{
  "model": "sound classifier",
  "n_mels": 80,
  "hop_length": 160,
  "norm": "groupnorm",
  "precondition_frequency": 32,
  "merge_dims": true,
  "gradient_centralization": true,
  "steps": 22600,
  "epochs": 37.0,
  "lr_schedule": "wsd",
  "adamw_weight_decay_other_params": 0.01
}
Rows from block 7 of a small sound classifier, named by matrix and row number. Each number is 128 + 24 x the weight over its row's rms, rounded and kept within 0 to 255. All counts start at 0.
After each channel's rows are labels from the 100 clips, of 14976, where the channel reaches its highest value: "responds to" is what is common among them. Only what is clearly more common there than usual is listed. The data: simulated modem signals in the audio band. In brackets: how many of the 100.
# conv: pointwise conv (model.blocks.7.conv.weight, 256x256x1), inputs 64-127

conv.143 [129 178 139 182 156 128 130 147 135 149 111 114 102 119 122 129  91 120 123 117 141 143 143 132 116 139 110 130 166 124  99 151 142 128  93 137 140 127 129 131 114 102 140 132 140 120 171 130 146 117 174 126 127 105 138 108 121 100  94 155 136  82 123 109]
responds to: 50 baud (76); on-off keying (54)

conv.124 [118 101 153 133 134 114 107  95 121 149 112  63 120  93 120 105 123 140 107 145 158 147 145 153 143 145 132 145  85 120 174 131 130 137 127 141 174 138 104 127 168 119 140 105 152 138 118 115 151 104 127 160 152 110 124 110 144 146 155 125 151 135 145 133]
responds to: burst (76); AM speech (38)

conv.37 [151 143 138 153 120 105 117 144 144 186 125  92  94  99  95 139 164 145 149 111 109  81 142 172 147 118 133  99 124 125 120 116 140 136  76 136 138 149  86  94 139 114 132 140 143 178 118 187 157 153 129 124 133 147 129 115 103 114 101 116 131 108 144 102]
responds to: GMSK (40); AM speech (29)

conv.45 [167 156 125 154 172 193 124 132 127  92 132 107  89 149 141 109 103 118 114 128 120  73 139 115 120 151 128 162 153 130 105 131 132 118 150  91  96 157 156 160 137 125 135 134 147  96 107 110 112 120  97  93 118 140 148 104 120 133 186 119  96 101  81  83]
responds to: 100 baud (91); 8-PSK (40)

conv.77 [132 109 129 116 106 161 151 143 157 123 169 139 128 158 128 109 167 129 120 116 145 107 158 127 140  69 112 118 111 114 128 153 124 129 129 129 145 161  97 131 108 120 112 163 149 137 131  65 115 124 155 141 135 146 111 139  86 159  88 124 135 113 105 135]
responds to: burst (79); 50 baud (68); modulation: 64-QAM (29)

conv.8 [167 118 136 108 128 101 139 144 130 133 131  96 200 151 127  99 104 146 132 140  98  91 111  77 100  96 111  97 119  93 121 110 124 147 114 104 120 137 124 123 156 131 115 138 124 142 121  92 138 141  79 163 149 145 106 149 141 173  95 130 149 122 125  77]
responds to: chirp spread spectrum (73); 100 baud (72)

conv.76 [111 148 126 125 121 170 133 123  94 118 145 130 148 113 118 133  80 130 114 131 124 154 162  85 129 126 163 151 125 130 128 114 135 122  96 111 105 110 150 130  91 135 128  91 117 196 111 120 162 111 119 112 120 118 115 115 130  86 177 160 106 101  99  90]
responds to: BPSK (66); 400 baud (62)

conv.107 [147 139 109 137  87 129  86 122 129 130 103 120 119 145 140 128 124 117 107  90 125 147 146 119 137 125 133 132 150 133 156 104 108 113 144 116 120 116 101 115 112 164 103 132 130 108 163 122 128 171 146 126 159 108 123 159 117 123 110 135 132 121 135 115]
responds to: carrier: 4.5 to 5.5 kHz (79); burst (77); modulation: frequency hopping (25)

conv.4 [112 116 107 189 103 153 138 135 144 155 143 131 128 135 118 161 101 145 131 187 146 148 152 130 138 116 108  84 178 152 106 110 140 170 160 151 161 161 144 171 104 115 129 142 112 234 104 129 133 164 144 104 107 167 120 125 155 137 135 105 121 149 118 159]
responds to: AM speech (68); GMSK (28)

conv.29 [150 149 127 100 103 132 123  94 147 111 121  89 111 137 107  84 154 127 148 117 103  85 102 119 127  90 104 110 140 130 151 149 107 109 119 156 113 106 150 125 124 101 150 162 155  99 140 112 159 102 147 154 131 122 121 124 132 122 117 157 129 160 148 155]
responds to: burst (76); symbol rate: 100 baud (38); chirp spread spectrum (32)

conv.177 [114 163 109 144 127 184 119 163 103 203 148 115 151 118 147 102 174 171 164 113 108 133 125 112 180 117 130 132 133 148  95 158 125 120 147 137 140 119 133 139 114 174 145 152 117 161 124 118 116 103 123 116 144 127 122 122 153 123  95 156 153 125 126 107]
responds to: 800 baud (70); frequency hopping (65)

conv.16 [136 140 161 141 127 121 147 113 144 102 131 143 122 121 132 145 171  94 130 174 130  93 175 171 141 130 185 146 120 185  85 200  83 139 163 113 128 168 112 112 111 108 129 154 123 103 135 111 133 121 122 100  98 125 129 160  97 126 150 148 131 143 131 108]
responds to: fading (73); burst (62); 400 baud (44)

conv.234 [104  87 139 154 112  88 121 120 143 127 156 109 115 113 162 118 133 158 167 142 106 154 165 125 108 137 110 117 137 141 123 122 115 132 122 132 132 120 128 102  92 162 181 150 124 140 112 129 141 142 107 149 125 165 133 106 174 126  89 136 134  93 129 123]
responds to: 800 baud (60); BPSK (44)

conv.102 [145 115 110  93 122 105 119  96 102 107 123 151 115 130 132  87  98 125 107 113 140  90 142 144 113  84 111 112  87 142 109 107 110 119 116 110 138 104 165  98 114 136 102 122  96 124 135 106 138 141 127 149  89 105 160  81 121 108 192 124 121 135 140 121]
responds to: 400 baud (82); 2-FSK (35)

conv.198 [143 108 129 124 108 125 116 117 129 145 140  90 192 126 151  95 142 138 128 139 120 140 119 112  94 166 135 102 132 111  97  78 136 134 105 137 139 127 155 117  92  95 100 194 121 108 156 118  94 113 173 143 148 132 133 152 126  89 128 168 105 136 122 158]
responds to: GMSK (85)

conv.155 [134 155 141 112 130  60 171 124 134 108 153 111 159  95 122 145 184 156 184 146 153 190 117 114 124 164  97 134  87 136 134 144 140 142 151 123 112  97 122 113 114 130 146 153 114 106 143 112 104 119 109  83 103 108 167 118  84 125 134 107 118 115 111 125]
responds to: 50 baud (79); 8-PSK (34)

conv.24 [159 144 104 128 141 140 154 114 145 132 135 128 130 133 152 138 156  92 113 132 157 126 127 154 142 138 138 135 161 111 130 115 157 112 164 147 120 153 103 120  90 111  90 126 127 147 120  87 137 166 112 106 137 145 116 150 182 150  86 139  89 142 128 131]
responds to: AM speech (85); burst (65)

conv.165 [127 144 124 113 134 132 129 104 134 161 145 121 131 122 165 141 112 147 130 148  92 108 139 141 139 160 125 134 108 136 138 139 178 123 133 133 119 170 153 127 113 118 119 137 125  63 107 116 157 126 106 103 158 125 131 103 150 116 140 124  95 103 101  97]
responds to: GMSK (87); 50 baud (60)

conv.13 [129 123 155 136 144 125 124  82 122 134 149 129 139 119 128 162 109 138 134 143 154 135 155 143 139 139 144 106 154 114 138  85 133 140 107 109 128 142 114 152 108 128 113 140 110 128 100 116 123 126 101  74 126 132 149 113 127 166  89 120 133 147 112 132]
responds to: AM speech (35)

conv.9 [123 150 110 117 140 117 150 114  95 101 139 148 128 124 108 132 148 126  99 129 120 128 131 178 139 137 169 137 127  84 131  78 104 125 129 102  90 118 137 118 125 121  98 113 146  73 101 149 115 127 103 149 138 142  97 157 141 121 145 105  84 152 101 129]
responds to: BPSK (29); 8-PSK (28)

conv.12 [106 106 110 140 141 125 104  94  97 111 147 132 140 126 142 117 113 117 147 134 137 109 122 116 117 145 103 141 120  78 129 134 117 106 117 110 131 158 137 158 110 146 145 116  92 142 123 104 138 110 122 139 131 139 149 108 118 120 112 141  98  98 120 101]
responds to: AM speech (47); GMSK (36)

conv.147 [101 172 162 120 167 130 139 128 187 124 133 131 146 192 134 134 135 129 139 164 144 132 143 141 111 127 161 101 196 126 128 126 105 161  98 129 109 121 111 114 124  91 105  96 118 161 121 127 120 100 152 104 119 149 116 131 100 122 107 115 142 143 173  88]
responds to: strong noise (64); 50 baud (55)

conv.181 [107 160 151 147 113 144 147 140  97  94  95 176 137 120 117 157 145 148 178 140 123 126 117  99 178 175 157 122 138  95 141 167 110 111 144 114 120 127 162 122  96 147 133 111 106 157 142 126 147 102 113 104 132  96 124 141 125 108 128 100 164 131  96 103]
responds to: on-off keying (90); symbol rate: 200 baud (39)

conv.207 [123 114 133  97 124 129 137 148 123  97 169  67 190 172 152 144 164 137 123 158 161  93 119 162 104 116 119 138 133 147 130 111 166 121 115 102 145 112 145 112 109 120 107 114  98 152  96 140 153 132 162  99 132 145 153  78 149 108 153 117 132  64 124  97]
responds to: GMSK (59); 50 baud (59)

conv.173 [128 129 108 116  89  92 140  75 141 160 157  51 175 127  98 124 109 141 157 106 124 121 135  87 135 169 110 156 112 129 134 163 126  78 125 131 119  73 117 149 125 121 150  97 130 112 113 175 108 131 119 144 132 112 128 149 116 122 112 153 104  85 116 184]
responds to: 800 baud (71); burst (68); modulation: BPSK (29)

conv.149 [118 125 143 110 147 125 143  86 139 156  97 121 127 119 124 130 158 128 109 147 171 103 123 125 147 127 105 117 134 107  83 133 162 133 108 146 109 126 122 139  99 147 112 114 143 121 126 125 153 123 105 140 144 122 152 117 148 151 117  91  99 137 143 112]
responds to: 64-QAM (29)

conv.25 [133 147 109 121  89 139 130 125 128 119 101 147  78 104 116  96  84 104 140 119  98 117 119 118 154 138  98 124 126  95 130  85  80 133 127 123 128 117 125 136 137 103 116 106 105 120 125 101 172 140 122 133 109 114 123 111 119 121 143 160 104 204 137 168]
responds to: 800 baud (42); BPSK (36)

conv.3 [174 109 147 169 131 133  83 134  97 124 123 148 112 101 175 109 138 157 144  88 178 118  71 166 138 123 135  84 107 130 113 178 149 120 109  83 136 121 117 139 134 122  97 132  97 145 168 136 103 105 136 122 140 117 121 126 110  87 110 104 160 100 150 103]
responds to: on-off keying (39)

conv.128 [127 125 130 108 111 146 111 143  88 115 159 130 132 104 111 126 130 141  97 162 111 116 109 118 111 119 155  89 150 137  99 121 115 142 116 106 145 113 125 136 123  87 136  95 136 136 145 158 108 118 135 115 146 111 121 127  89 135 144 132 154 125 148 145]
responds to: chirp spread spectrum (40); OFDM (31)

conv.233 [139 133 142 148 116 143 128 114 136 130 101 109 119 120 120  93 132 116 143 151 142  98  99 142  94 105 119  94 123 131 112 142 123  93 165 119 164 150 100 132 141 144 132 139 114 156 108 141 112 126 124 136  88 188 120 121 103 115  89  87 125 139  99 126]
responds to: OFDM (91); 200 baud (43)

conv.36 [134 133 134 130 120 121 111 123 118 122 173 138 119 121 103 155  83 132 129  81 120 130 130 168 124 110 126 140 127 130 162 153 125 133 140 132 100 133 147 131 102 120  91 103 130 113 109 138 113 101 123 113 141 109 117 130 164 158 150 147 129 113 114 113]
responds to: OFDM (96); 200 baud (45)

conv.51 [104 113 138 157 130 140  96 137 135 140 117 201 110 126 126 126 124 131 132  95 154 112 117 138 126  93  88 123 123  73 155 115 129 139 126 104 118 156 154 147 132 108 105  99 117 137 153 135 147 128 185 145 134 105 119 135 130 130 142 143 111 166 117 152]
responds to: 50 baud (75); QPSK (35)

conv.174 [143 119  97 134  95 153 113 117 162  93 108 169  84 145  95 149  87 140 139  53 135 132 124 161  95 127 105 122 115 114 162 138 103 104 111  93 110  88 117 127 108 114 135 107 140 124 122 135 136  78 102 140 110  88 141 112 149 125  83 131 111 117 114 117]
responds to: 400 baud (68); 2-FSK (53)

conv.68 [112 124 102 131 106 105 120 136 127 155 176 162 103 107 138 145  79  97 131 141  92 114 122  98 140 109 124 131 161 159  98 131 180 127 109 123 129  88 125 141 131 114 149 109 127 122 105 144 149 157 106 108 177 117 114 111 166 156 140 127 117 129 132 139]
responds to: OFDM (87); 200 baud (41)

conv.35 [148  89 115 132 135 102 119 139 160 104 132  74  88 130 131 129 101 131 159 186 126  96 156 122 106 155 133 111 147 113 172 120 144  63 165 133 109 123 171 128 150 114  77  92 127 129 140 120 130 126 161 125 142 117 172  79 138 119 164 169 110 165 126 116]
responds to: 100 baud (64); QPSK (31)

conv.240 [126 131 121 139 101 181 146 147 153 153 105 141 127 103 111 146 168 117  68 105  62 125 154 121  95 100 163 124  82 124 137 131 128  86 158 125 137 174  90 142 140 122 145 126 137 148  87 104 154 107 124 110 145 172 121 130 104 130 110 138 128 106 104 152]
responds to: fading (67); strong noise (52); 64-QAM (29)

conv.67 [126 115 126 158 145 115 141 138 135 137 144 108 102 134  91  91 183  95 132 114 117 109  89 118 111 130 144 117 123 157 112  99 175 122 113  87  99  98 122  61  93 125 115 122  71 128 134 107 141 141 164 121 103  90 131 139 126 110 110 111 117  99 135 148]
responds to: 800 baud (81); BPSK (50)

conv.230 [113 146 162 133 111 131 124 128 137  92 138 125  69 104 148 122 130  99 114 168 140 129 125  95 129 107 108 109 149 137 129 143 151 110 135 171 114 128  87 122 161 121 146  86 117 106 109 139 115 161 114 114 148  89 130 103 121  91  92 142 127 131 137 113]
responds to: carrier: 3.5 to 4.5 kHz (71); symbol rate: 800 baud (57); frequency hopping (39)

conv.2 [123 109 163 153 100 187 118 130 130 135 146 155  86 121 129 159 138 101  65 115 135 123 141  80 136 152 121 129 115 148 120  82 133 114 128  99 156 107 125 146 100 115 164 137 111 132 169 163 177 149 134 146 109 122 171  87  96 164 150 140 119 182 136 176]
responds to: burst (85); OFDM (31)

conv.251 [115 157 139 136 174 146 106 148 129 143 127 128 113  98 121 134 127 127 143  72 119 137 138 165 136 133 133 123 158 103  69 134 163 141 115 131 164 172 123 137 143 116  95 155 122 149 132 134 170 157  94 158 143 167 119 121 160 137  82 118 144 118 146 115]
responds to: carrier: 1.5 to 2.5 kHz (75); frequency hopping (51)

conv.211 [ 94 113  88  84 130 136 130 121 145 129 133 107 169 161 131 156  95  97  66 169  94 169 138 152 138 154 133 113 160 136 152 122 139 129 115 106 109 106 146 144 116 139  85 119  97  91 108  99 123 127 115  90 126 124  99 132 105 110 136 102 100 121 122  99]
responds to: frequency hopping (79); burst (67); symbol rate: 200 baud (42)

conv.32 [ 85 158 107 134 108 147 122 104 101 139 105 153 109 116 136 143  86 127 103 124  99  89 119 118 101 117 132 148 139  94 121 107 113  98 153 139  91 152 143 120 149 137 142 121 130 160 134 118 124 128 165 134 130 160 169 134 161  89 124  85 172  91 126 104]
responds to: frequency hopping (31)

conv.132 [160 140 127 131 162 102 159 133 130 126 127  99 124 159 150 119 157 149 127 136 139 151 116 127 131 128 169 127 140 126  87 124 112 110 171 153 130 104 120 122 128 194 140 104 169 103 135 112 163 110 182 196 124 103 107 103 135 109 118 146 111 199 139 138]
responds to: carrier: 2.5 to 3.5 kHz (83); frequency hopping (70)

conv.103 [215 135 138 164 129  97 143 144 122 117 132 176 123 140 148 110 137 126 109 143 115 136 147 131 121 131 131 135 163 120 113 143  99 117 137 106 109  80 153 132 110 109 108 113 104 127 115 117 124 138 132 135 152 166 134 134 124 150 157 113 113 119 102 115]
responds to: chirp spread spectrum (81); 100 baud (58)

conv.118 [124 117 131 175 140 134 126 154 109 163 130 139 115 127 117 117 124 103 158 120 154 131 157 129  89 123 105  75 124 140  63 133 127 146 145 155  97 134  85 120 120 102 111 103 151 125 124 114 130 158 128 138 119 105 119 163 142 121 105  83  79 114 133 123]
responds to: burst (62)

conv.242 [133 147 138 137 136 139 135 106 107 182 101 102 145 153 122 150 121  88 118 137  85  88 113 119 112  82 102 121 158 138 131 152 112 121 121  99 124 128 148 110 138 128 132 112 130 157 145 128 168 109 177 121 135 170 161  95 119 102 121 155 120  98 129 119]
responds to: 100 baud (38)

conv.227 [128 134 117 133 104 158 101 154 106 115 151 119 119 148 131 102 126 138 122 137 123 177 167 149 164 103 114 147 124 133 130  97 121 137 112 114  96  86 116 116 168 117 126 137 118  99  93 147 114 146 132 107 147  98  79 131 139 147 110 145 134 132 123 145]
responds to: 800 baud (83); chirp spread spectrum (62)

conv.150 [102 145 130 117 138 159  99 132 156 135 171 155 107 138 176 148 109 105 125 107 132 163 133 161 148 122 130 119 148 122 112 114 113 109 152 121 145 138 154 145 122 134  84 114 124 127 159  81 153 136 127 136 155 126 165 115 119 145  87  96  89 145 106  98]
responds to: 2-FSK (54); 50 baud (47)

conv.101 [130 149  91 130 119 131 134 154 128 166 109 106 110 146 132  99 148 132 100 178 132 115 144 106 158 120 105 138 126 106 175 108 109 118 138 133 154 119 113 116 157 144 167 154 142 136  85  95  91 106 109 118 162 125 109 167 127 141 123 134 127 124 139 125]
responds to: 800 baud (49); chirp spread spectrum (46)

conv.238 [106  93 129 138 126 108 117 145 156  58 123 142 109 124 134 104 104 149 111 121 127 108 126 134 121 129 116 148 136 142 151 105  90 116 131 151 142 164 119 131 139 101 102 110  98 138 128 114 110 179 110 139 148  92 109 122 138 110 105  96 121 123 134 129]
responds to: frequency hopping (75); carrier: 1.5 to 2.5 kHz (69)

conv.40 [187 121 135 135 101 122 150 132 149 160 120 155 102 144 103 147 143 148 186 125 132 152 115 134 136 137  87 132 115  96 184 132 149 113 137 131 124 121 126 119 104 134 113 141 122 140 157  84 133  93 130  95 103 108 144  89 107 153  92 131 114 154  81 129]
responds to: on-off keying (56)

conv.14 [167  92 107 117 110 104 109 112 111 122 105 103  88 121 132 139 124 161 171 104 116 135 136 114 137 110 156 116 140 109 107  72 120 129  96  84 167 117 118 180  96 111  98 102 123  69 141 161 103 103 140 123 102 114 107 155 101  93 115 123 102 129 142 116]
responds to: chirp spread spectrum (76); 100 baud (65)

conv.249 [140 155 149 119 147 107 100 108 184 113  99 170 118 107 142  85 138 135 129 111 110 192 184 176 150 173  41 175 123 123 157 124 122 107 143 114  87 143 133 143 140 156 100 124 121 130 157 117 131 148 159 112 146 135 122 117 160 133 103 148 113 115 104 124]
responds to: chirp spread spectrum (82); 800 baud (60)

conv.42 [141 124  90  97  99 126 125 117 127  67 160 104 108 119 167  93 100 125 116 141 105 147 146 120 132 112 114 128 119 154 118 154 103 155 147 111 119 131 120 134 120 191 132 125 115 120 124 218 134 123 133 107 162 121  75 177 127 138 113 114 184  89 155 125]
responds to: carrier: 2.5 to 3.5 kHz (85); burst (67); frequency hopping (40)

conv.74 [153  99 115 112 139 132 142 151 126 126 128 132 193 156  84 127 140 136 122  64 118 137 126 118 137 136 124 142 110 128 148 123  43 126 126 105 133 122 119 106 111 150 133 120 134 140 103 146 144 142 112 115 124 129 146 121 116 117 107 141 135 135 121 123]
responds to: frequency hopping (94); carrier: 2.5 to 3.5 kHz (80); symbol rate: 200 baud (42)

conv.225 [131 114 255 109  97 129 131 133 130 109 141 119 119 133 162 147 106 104 167 127 149 132 108 134 154 101 147 123 131 109  91 140 114 116  49  93 152 188 124 124 114  73 147 125 163 149 179 160 121 166 111 124 149 184 191 150 124 138 114 135 143 133 106 114]
responds to: carrier: 3.5 to 4.5 kHz (69); burst (65); frequency hopping (52)

conv.70 [126 163 144 115 102 135 130 141 137 139 136  81 147 147 120 133 103 150 104 120 108 110 150 174 115 120 136 132 161 135 146  90 156  96 125 113 167 161 135 119 140 156  82 127  90 136 150 107 121 110  89 165 123 137 138 121 142 129  97 136  98 150 131  94]
responds to: 100 baud (94); 8-PSK (31)

conv.23 [140 145 131 136 123 125 101 123 115 178  98 123 134 183 118 121 176 120 144 167 153 107 130 132 131 106 151 104 146 149 126 142 106 125 150 153 128 123 126 166 138 121 158 110  82 115 105 138 130  74 141 144 168 128 111 129 127 107  98 174 121 171 180 157]
responds to: 100 baud (100); 8-PSK (38)

conv.30 [101 150 145 103 162  94 115 146 136 100 162 140 149 103 121  90  92 148  99  98 123 110 127 156 122 124 126  98 186 133 144 104 134 132 137 130 110 122 148 144 130 135  99 137 102 147 126 116 120 147 125 121 129 139 117 136 106 141 150 120 150 195 112 132]
responds to: BPSK (37); 2-FSK (34)

conv.64 [141 123 119  99 165 134 122 171 117 144 140 134 163  97 136 137 118 181 183 135 143 111 104 160 114 106 138 107 124  76 136 120 150  96 184 170 159 122 148 131 137  99  71  89 174 109 126 179 171 102 106 153 132 163  51 135 155 182 139 148 117 181 120 152]
responds to: burst (81); fading (63); 4-ASK (28)

conv.241 [ 93 124 132 102 101 133 129 109 151 120 130 111 146 111 123 107 133  82 142  74 119 138  83 102  83 130 105 125 117 125 101 138 215 131 149 140 166 135 141 142 151 132 155 102 136 168 148 115 143 155 129 179 161 156 137 107 163 135 117 142 134 148 156 168]
responds to: GMSK (98); 50 baud (68)

conv.161 [132 148 111 105 142 131 116 162 122 135 156 136 129 132 121 151 100 122 123 149 119 128 119 151 104 111  89 139 158 109 174 137 113 116 128 127 120 138 125 124  84 138 146 123 124 112  97 104 168 121 128 134 134 123 121 121 129 122  97 133 137 143 130  66]
responds to: 2-FSK (66); 400 baud (54)

conv.254 [123 120  97 126 104 106  75 130 117 210 164 116 119 100 111 122  69 135 123 215 160  97  87 163 119 138 138 157 100 116 133 152 105 110 133 146  76 159 116 123 119 134 141 143 139 112 131 101 138  88 108 146 132 122 129  96  88 118 114 117 135 153 125  98]
responds to: 100 baud (99); 8-PSK (41)

conv.235 [136 138 135  79 105 161 143 150 102 126 148 115 100 118 124 125 129 147 131 145 125 186 133 156 118 107 104 134 167 125 110  95 127 111 177 108 149 112  92 118 131 179 118 151 117 123 179 137 155 110 132 119 139 125 102 107  93 124  82 122 185 126 133 130]
responds to: carrier: 2.5 to 3.5 kHz (84); burst (75); on-off keying (35)

conv.138 [124 134 106 133 107 130 125  86 129 120 151  87 127 128 112 114  74 116 127 145 109  96 175 154 139 118 132 107 140 157 134 113 117  92 127 129 133 180 114 172  86 160 113 118  92 156 140 104 163  88  99 160  95 133 174 141 138 153 145  90 150 126  92 102]
responds to: 100 baud (79); 8-PSK (36)

conv.47 [121 110 156 120  94 138  84 135 144 128 122 133 123 138 176 126 120 116 125 118 139  95 163 104 103 133 150 142 144 111 137 122 121  99 125 117 134 175 159 100 119  94 151  98 139 159 141 127 118 108 114  91 120 129 129 103 109 117 100 134 129 134 134 104]
responds to: carrier: 4.5 to 5.5 kHz (99); burst (63); frequency hopping (31)

conv.1 [131 140 152 123 113 172  72 125 140 136 113 117 131 129 132 117 106 164 122 111 139 118 179  80 117 148 149 117 120 152 129 178 102 113 116 138  99 137 155 160 147 137 104 133 127 210 143 134 119 149 143 128 130 168 133 163 112  88 149  96 152 168 121 149]
responds to: OFDM (91); 200 baud (49)

conv.5 [144 122 150 115 169 113 120 141 157 130 121 106 136 146 137  93 121 109 101 106 134 203 156 141 128 122  98 142 103  97 175  72 157 127 126 160  85 151 105 118 117 112 146 129 150 116 141 160 133 124 136 157 130 137  93 169 114 150 103 135 145 148 123  83]
responds to: 2-FSK (34)

conv.167 [128 130 166 124 146 149 142 164 146 151 128 152 152 147 128  91 168 133 170 126 120 170 161 159 187 134  79 124 106 178 112 162 136 129 106 152 161 122 161 134 108 178 155 131 127 132 101 141 141 104  95 120 104 111 162 132 140 136  87 111 139  98 164 132]
responds to: frequency hopping (87); 800 baud (70)